{"arch": "mobilenet_v2", "model": "sound classifier", "dataset": "single English command words and digits, spoken by a formant synthesiser in many voices", "train_examples": 78125, "gain_aug_db": 10, "n_mels": 64, "hop_length": 160, "input": "log_mel", "spec_augment": false, "win_length": 400, "targets": ["intonation"], "num_classes": 4, "norm": "batchnorm", "hidden_act": "relu6", "depths": [5, 5, 5], "kernel_size": 3, "stem": "single", "expansion": 3, "widths": [96, 120, 144], "loss": "cross_entropy", "init": "torch_default", "residual_init": "none", "optimizer": "normuon", "muon_scale": "match_rms_adamw", "learning_rate": 0.0026, "momentum": 0.9, "nesterov": false, "orthogonalizer": "polar_express", "adamw_lr_other_params": 0.0012, "max_grad_norm": 5.0, "max_steps": 19500, "batch_size": 128, "epochs": 31.9, "lr_schedule": "cosine", "final_lr_fraction": 0, "warmup_steps": 3900, "weight_decay": 0.04, "adamw_weight_decay_other_params": 0.01}
Rows from block 6, named by matrix and row number. Each number is 128 + 24 x the weight over its row's rms, rounded and kept within 0 to 255. All counts start at 0. Numbers have three digits each. After the name is the row's rms in percent of the matrix's.
# convs0: expand pointwise conv (model.blocks.6.convs.0.weight, 360x120x1), inputs 0-119
convs0.169 099:147171146176118136112163085099120162106172111144132129078129078114146134097171123132153114143102158130153089093148086143088091122133129128129101103132113154130096101136181105149101182126132130120107130105134069090147144108107131108132126152137125124123132139126121130147157156099080120155153112122128136102133127132101101132109136132120127071142093121145117101
convs0.170 103:082161128168144142124127141106134126137129131112094073137138109155123190094115147146101113139177150140126110120141109145151127118142136110097110142131102129101105170099100148107104124119112134116089131086139109089122075125085113134185155132111130104153110158109133151126136105121133134152108125114108138116187164132131096145121099158129089174111138141150084092
convs0.171 093:143101130079112142132085135132145136122111099104169123144117148132152098095137135109080115180167145119120133146091106146147171098124140136093195114111137119127159100154182098141111155107140163126105110144173134128149148127176135116142165108076124120112104114096135093137092127105130116132144185108120120138145143122133169152127104123134149134107143162140142121
convs0.172 100:098130144167115183130135141130144111101136134141109186121164115139136139131112131118157120147108124152118083096129148105154115153110147133181138124084110178143140092144115200113142097091149110134151110143150074104131140121170112113124163164119101144144165168111170136127126152127110120107189102144151111158143132153127100124150150109107112137126123121113142135
convs0.173 087:138118140188132121106104107120125124137131123147168096115161136094146134124119133147150096149151137123096124125117196149132164123118146118174127148158125136152150084149108140154183121141113130086094119144099180113129088057109131180124104143128137157145163128150116142144122124131149132152138135119153105104126116154126100121141185108123122114130117113130187160
convs0.174 095:098178107126129171164090162136154160109132126194156086114131112133128144153152119117125130112148168122114122122137145136101170101137159112162109148151131104151097149179118129130145150107134127131108126131167139140114178114104104138138142183180105133102121133135135132135167103138168157134124146103126101125191112118142124146134138148080164103104119151103108133
convs0.175 090:184158138110144151121139126123102111137152130132085155101160147148148114129132142118112143112132090107163126112110126158143108125145148150171125129135138123155136102129128148111152107113132125160112149162123134156119147091127144097126086127159147135152134093145167142127145138131107156096138092199123102145118084146081109088150196140099105134140098106144074085
convs0.176 101:130150131141163152150140136122142084165120100135107131142109149132164138109112107107158154107104129133116113102114134142118068140143147144149157099167142139165133186139147125166157132107078163098148138166116119144108141102155132179150123093091123143133106117096138134118144095149109109098155063161136122118102106129098150144156127153161143126094127081155121112
convs0.177 102:137113106120100151120115146119156144101085108108168139164123156123120152102137096138143114133182143109157131133107123140137129155118105130144150138101123168098113093134144133171147148118178096103151147112143149166151126105165164137163111111112114131123117079146124129127144144119097124098147134157144130181132132114172111155082166134104167175145185150165121102
convs0.178 100:134138110117139087133088158119120151125086166115147117137141095104145125140145165163121125181146113170099158118100130141120128089120124131132120112156119137114120143103118154104113051120133153092124138121107091172150093166133130117178132138114113131130115143141146146173148147131079152107129133099125134103141132057143170098111126109161125140150105150117163102
convs0.179 100:164109172169143070122108110149130085123133135109156136130126088113154130145101118118132093125158122142128115104146143115110095105116132145136143158120143139174153117105192155143115142141147122162145151132159132160184138121097113149102169078146129106109115160182158117095131140164171151104088152154137125149162116133128092108150134140124152132106137146107143143
convs0.180 106:080121105189141159139158089125168171141136160090112154144139163104169100134116131125125152086138139144136168102071132121149134148091154090123113134089127127163105154095125124077119130107169115146148105097080111146152094134116105139133141132131116139104115143120129142158152121129123137156126136159148081123149128098126172132125129134142099111121126077133149151
convs0.181 104:152148093177162118129094094120131113158110169125135139137137150137158106131111098119109101118143148150136106136116175128112152107123111093117149154139143149145146144147132145160096130139146169140140085131109137085118118144190098164141150089125176116134137145129138107169140091112141110115093163101141159154182132137152140160142152097127111092155156096155148155
convs0.182 088:095120156132093145084132133134091155110142151122164103177127115143151134133133133116152107135118162179134120111157163157186135096113101137157156135118139157186151159139152166121150138133139105123184172135157158155097138157144115119131139124149080122135135085168171130133132138109137143112126138114161144154154146111132168103094148149140128149123133140133084119
convs0.183 106:100121107146111090106131109140138126114148081109138123127141089165147122123153171137108143128121131120100124169099092165156111134125145128144097095149124113117102096121089130099141141124162144159125156127158110151097110078187178152145141131128116105057131143146169112175135108162126118169131094126132130098115118131128166143131148137116127114130130066135137163
convs0.184 089:113175123093100121152149114133137150115123092141153107178134152095069105103160152119125169179135153135189137130135138133172116119134124090064118115130182109124126141146194130114131149114129123105133141126111140124113119151110122109140168102106111095118135149171138135124110111142142102163115131102137118138130154127148154138157142162126149122104078088107141129
convs0.185 097:102111123122138122152136132067153118127125064144135150169162155119127122130113144111162100166113121156113134140111120135156135073139139126118093095124105119149147120145119188161108189115187091101136124109099131142133111119117127146093136130158136089138125116136099113148144107112114138111148133093122138127151164140142147130130177162092145144082139164170154137
convs0.186 116:159142142163160135121094130095124144094121111152119149170113101137094175160142132125115098150121143139127085130135136122116111130163083128135091085149132065062126140135134172113083105134115156139174112147178159119090165136125146143091123105100141131118122116162117132140114136122116108112107117114091115111143149139148116123116158098117100164086111154124157141
convs0.187 108:151132122090150147114128105153116132102084132125166145144117089127104165102142123118113130152134176094111142132121123153143154173110112154151106096117106147095145151119170101097095110143092089156115157143120135089135132131146124128135113112138131121089138134145162103170138079123159120115119161114157084157170151162137134108154127115075083119160124128133084092
convs0.188 104:154132134126091152085138143131075129130124118126131126139128139119150099147133135169129126143164108111119095168150126103155138071118146128109104119173176080103131098120154165098119099116140159098121108128137119133178157153129142117120095118163182154139115091148145141156124159136147147074154147100128175087147168128166106105107110137127110152139120114117142120
convs0.189 113:119132152123122141107113145129111147094093142159153145136156132115075128152148135145109156144129173130107162121139135122090119096117199067116080121135126117182129092118133135116109129134103177121154134140132140107143142127140151100144130139168158113141142140164145131114174142183148149144136108157147186154186154087108113118156142131119133146126115144109122122
convs0.190 099:141096113122116123154106124119116143108114113144141159144136117168102104169123101099131131144122116115126149147131096202115101108100128166130096084139137139103146151148130136129145119131135129070158142115142084159147139107123124108132147108094131178137106150145146107154140088094142063163096138141169133127118112105153154157100168172108115083141155121140134161
convs0.191 105:142156109118118135107124117128124101122117112149100153092136150135108154124107124106112137165121105156127126107137127103156117091139130112117121127127143120114172098090093139133154111181124104085104117112116152151109140118087127109095119128065127146084153113115176183094148137114159088128139080119107175131104093180128116152091104141112136120154172124171124107
convs0.192 103:105128149153117087112132080142137125157118130165163155113159134135187091096143128089132141163101099091116094141143155137116159119122104132126154122141142157096121125127092089118115128136136115156113150144126133156180130081157117127115138108115140083169114103120141144164098138162138095162137126151143138092197115135124103116115129120163121099114141073130142144
convs0.193 098:158145141158112194114114163158118169116095131120158168139123134124195068086091120164105138128160152126105142130113118144127118157063149089112119109125087162130144103104145126140087136124122151123158124139128138168121109127146101116123140114117115132166141123093136107126117140068133129132131088125104133140144159142168143131115101099117144151124153130150110099
convs0.194 104:098095107141088104115131119133115170157141107131154110096117171111152153086172134118121109143087113118122141109126161118179108110143073111135156099145127122127107088123111141146148142065161103141130093123141140089145136125153128082096136129088108084125119118060117119146138114174136115136161147104159088117148146126141125152133150107103140124148106138105114125
convs0.195 105:103104110149118112164140067128123113100093115138133132117129107135139130123132093138147154143108130153118153153109092115103126096164130117103126096138104094102102137108172141113093129164115127116177149144114143147148106159160138139150140083139138161149148155159133101125120179086145087119123136175123154087131098118094137158133162100107136069118098094142109152
convs0.196 109:139126169110109133119133110159154156150149146131167097085145147140086133161169115118134103109085123117134120146125113144110135108122110133137146109128132105135158120100103152184113156157167156120153095113086055146135101119173125177147106155158108120112108116083168125119104144151161127097114173128111136127121160139131131109119121152123139079151110129159106152
convs0.197 096:138134131149106122129131125088082135114171126095116123170152128146080158168097116108111118155109110151121122119167139160100082117092130124112106125139092177135132125159135131119094131131144115150143089138114165159160129124120158192140124106120110127090165118150069133137131125142084129108117126145140087154124114089117152127148101166154096143144161107134169145
convs0.198 096:159131083141099109117129154149106135084140161098112117147103090135112108099183182178110136130122138104145098102090127146099149131135133154140126113155129114061094136082149114117089166148114132138126131126117099121149164125112133113146114127212114140162142122122146108144104141123131137123173101128107124135175105133145127140100107112116118126128112154158107155
convs0.199 091:127128109095137175139137126165138103180122108096132128117140167135116118101112124142124100157151131129100140105072075140158130098114113137105048157117134104112094122129142120122110114110118111108160121071079124127134100094149156159135113169104116137121103167130112118107162126133105139152142112123143143144152120111092104098121117152085074163110133112111124118
convs0.200 096:126115165157131130126127090137109117144137112111173139117130147178184122153155122112140084117098171122154135136115169111093100177151142153185151101129164137119141097133122122141162163150108093107128132152116174111121122127101170154082102129098152140152096169118153152111141152136140136149124135118145149114122095146124181149130139132165115138146092099134109106
convs0.201 110:147077108095145149141099167138133114151090155099165178144079150088115109117133085135145133152092142104124133090139118144134142127102122155106088095112131128092137144119114131110101152186115131123131127105080141125109085143116135131122132116124106141138119127159099139116155169125140118119102076095102137156146122155105135161077106146146092094110096118114150103
convs0.202 095:129138123112093140135122169090145102116125110137113117106156100150140110154111151095102135129125144137179154172144153134115116150106131074138108104144179123169170155160102156078117097115123120115126125144116135154148152106117115134095112111147130096082107105095140134130132138132091102081102114098142126094134075113137183153149106103168157146117126132147159132
convs0.203 097:123103113121157125144101146138136119131095114079104172101134122131132107100101157109116104130146137111164132164142123119144149172105156156124113123116155144129187108161171184122125127144126128157146130129115171135112078116115148121110158117140144131092100155171166136157145095144144136148116105145127127138189090141101146088148140155104071146106135139110136091
convs0.204 102:164093114114096149133127140126112132170060136098135118157155140147128124114139139116144072147150108096102121147184127129148172117115092120122126168124113161133129126146170182141142113152150124152123147142111121106126139166126133134159124111159163105106113119132129125140180125113069123125097161075111107159153128127145131138107120150189144120135124102121094101
convs0.205 099:117113115128107113120143131178118125103076165137135116136110143079135088166118123155133108164118114143132135157129097159105129099135131156130106084132143168113189113135126144090148104110144101145126140111125153126160064122128090104198126126152148155092129138115111112127142126154108161107120126110070111092174147138139130127097122087120119153141103131114157116
convs0.206 095:105102123149081119126162149094154174114133131118122128169140135171142151110104130164162106138156141113121150092086089154125122109103124129170108120109143120135084104127177135139120148128126103090159102148085120140111133100153165145121114157138098134121099108138178130170129115117145136131170123156166147160191171171138114114145123133100157125123148129146117136
convs0.207 107:147126078145112127131148145134127131159170133141101095139122122145146186102105160136134132080166128114116130121097105108124167146125092132144163138143144066098108120143123118120131128159062142118120083112154127136125125145156116095168150140124123160137142097075105127152122148127118080143141091140111149068096149110124157139130118121107118156125069122140111127
convs0.208 091:139137098106151155097091143177107103081140115085130166112120121164142120147138142143151121144106148107127141138142127110103098124125145151113092110135149133121126115147126118120091105131145070144092088102109127155158144134103145114138124070117099148144131096172100104115094153169162115121117136103085141164120135075158151126088130120112163109117114141105179145
convs0.209 103:118136097104157110137160179134142125127096183154167126119120142148083160123135168066153145161148181101149123124130124115154135094138117159127129126127143116121111105126110129159122110115128149134117157144154143125136167099145154102131134059127161144144089110127142128136138140112115091108185115150101150097088145124138137119154155165092094156097136148149142130
convs0.210 098:134144085087124114156147183131150152207156143169140118135136097139157130130095155144089133138161120122117107163153149142123080130105099097102162153105129089105108147144154125100087107103140135168145153097089124124146178095113135123125137114165146105138111131098179136126107144146102125158125150101128094109105122123101123146116157127134100119117135136148146134
convs0.211 104:119117135097125128169128181111188188129107131084119101162149112128122134156112145126160130139110135118102104158136181150103124124135117125107119121126164108129129094138170160119139131092136127103097126171151135184115149113113119092155136132162122084093109166174109103142113123123124153128145145164130119173131156131145144140103138142157140121089109165106089122
convs0.212 093:116132095126127163114138119145149147115127126145103122139115141129138154148152167139083144090184133122131135141099120156110102124151083133085162154125138119099167131117097128158164135159112096159062094115122080098136123132141150086214151125127115180170110161102114143125134143124132133120114138119104119145128126092134109126113114098093115097155123118110125111
convs0.213 128:134129188118127148139151167131082132061130131151163128140132161118120101151139109158114148118131128116127146147114093121152170163106111089090089105127098125144103126123138202121119098096137125155149087159135125135143124144137163129070135151135117092125169134155110165136144111135136096144127072125126133135116146094122117145147128136168159116119105109125110088
convs0.214 098:112114147121126116139117132122127142128107103093149152098101151168148151144140111130126131125093118112172097121078109163086139136094092183124129105141163125125128133148107148110146111147111101104105137161091134071108113149139130127151141114112076164141133130125125170140127134163122105138123135121135079137185078121098165087094148135093076163127127137130125159
convs0.215 101:182128065129149152121153087166135108097143144142101158142163114188146131148125149122144114140160129112134162137129087133140157115120083130103143161178187121139176116138161176129106137117108094135111114104107109121139157128151124129135143149137100164121144105111113106138136097130117134122140135095123077139130166107157096118119115129088132106104152104107159117
convs0.216 095:136133127107097168148141072147122141124117127100164134142134097142186100095152127080085111155150154118107118145152099101146142145122096149108135112146096130133091077159133073153133145148117131135123157120121101144117137111087132156135116155118119127112159099107181149082105130092125155118126149135133173108120124140133099135146123128112137142146069116085148095
convs0.217 090:166122123141113162103134107148130109154123181141152102132117066140102117146110177139132111110126109086145111096156144129133148093151119143097167157122131126118103151122108096079093096139120134123103117119078135097097085130098108098138114141147143149107108140119101111131125122131152157123146102145093123138112164129170156096087094153132143102147136134068159099
convs0.218 109:145117096147093105125135119089142139130163170102139098106120137136116128088134130079099125113134155144135103103104158152126143104140104128141157134139140183167105141144148128153104171136136122096146177137116145136117161159188116106164164123107100139126120106126124126120131132141151100097132159141154170142168112161119205148100118159147125113117162142148093122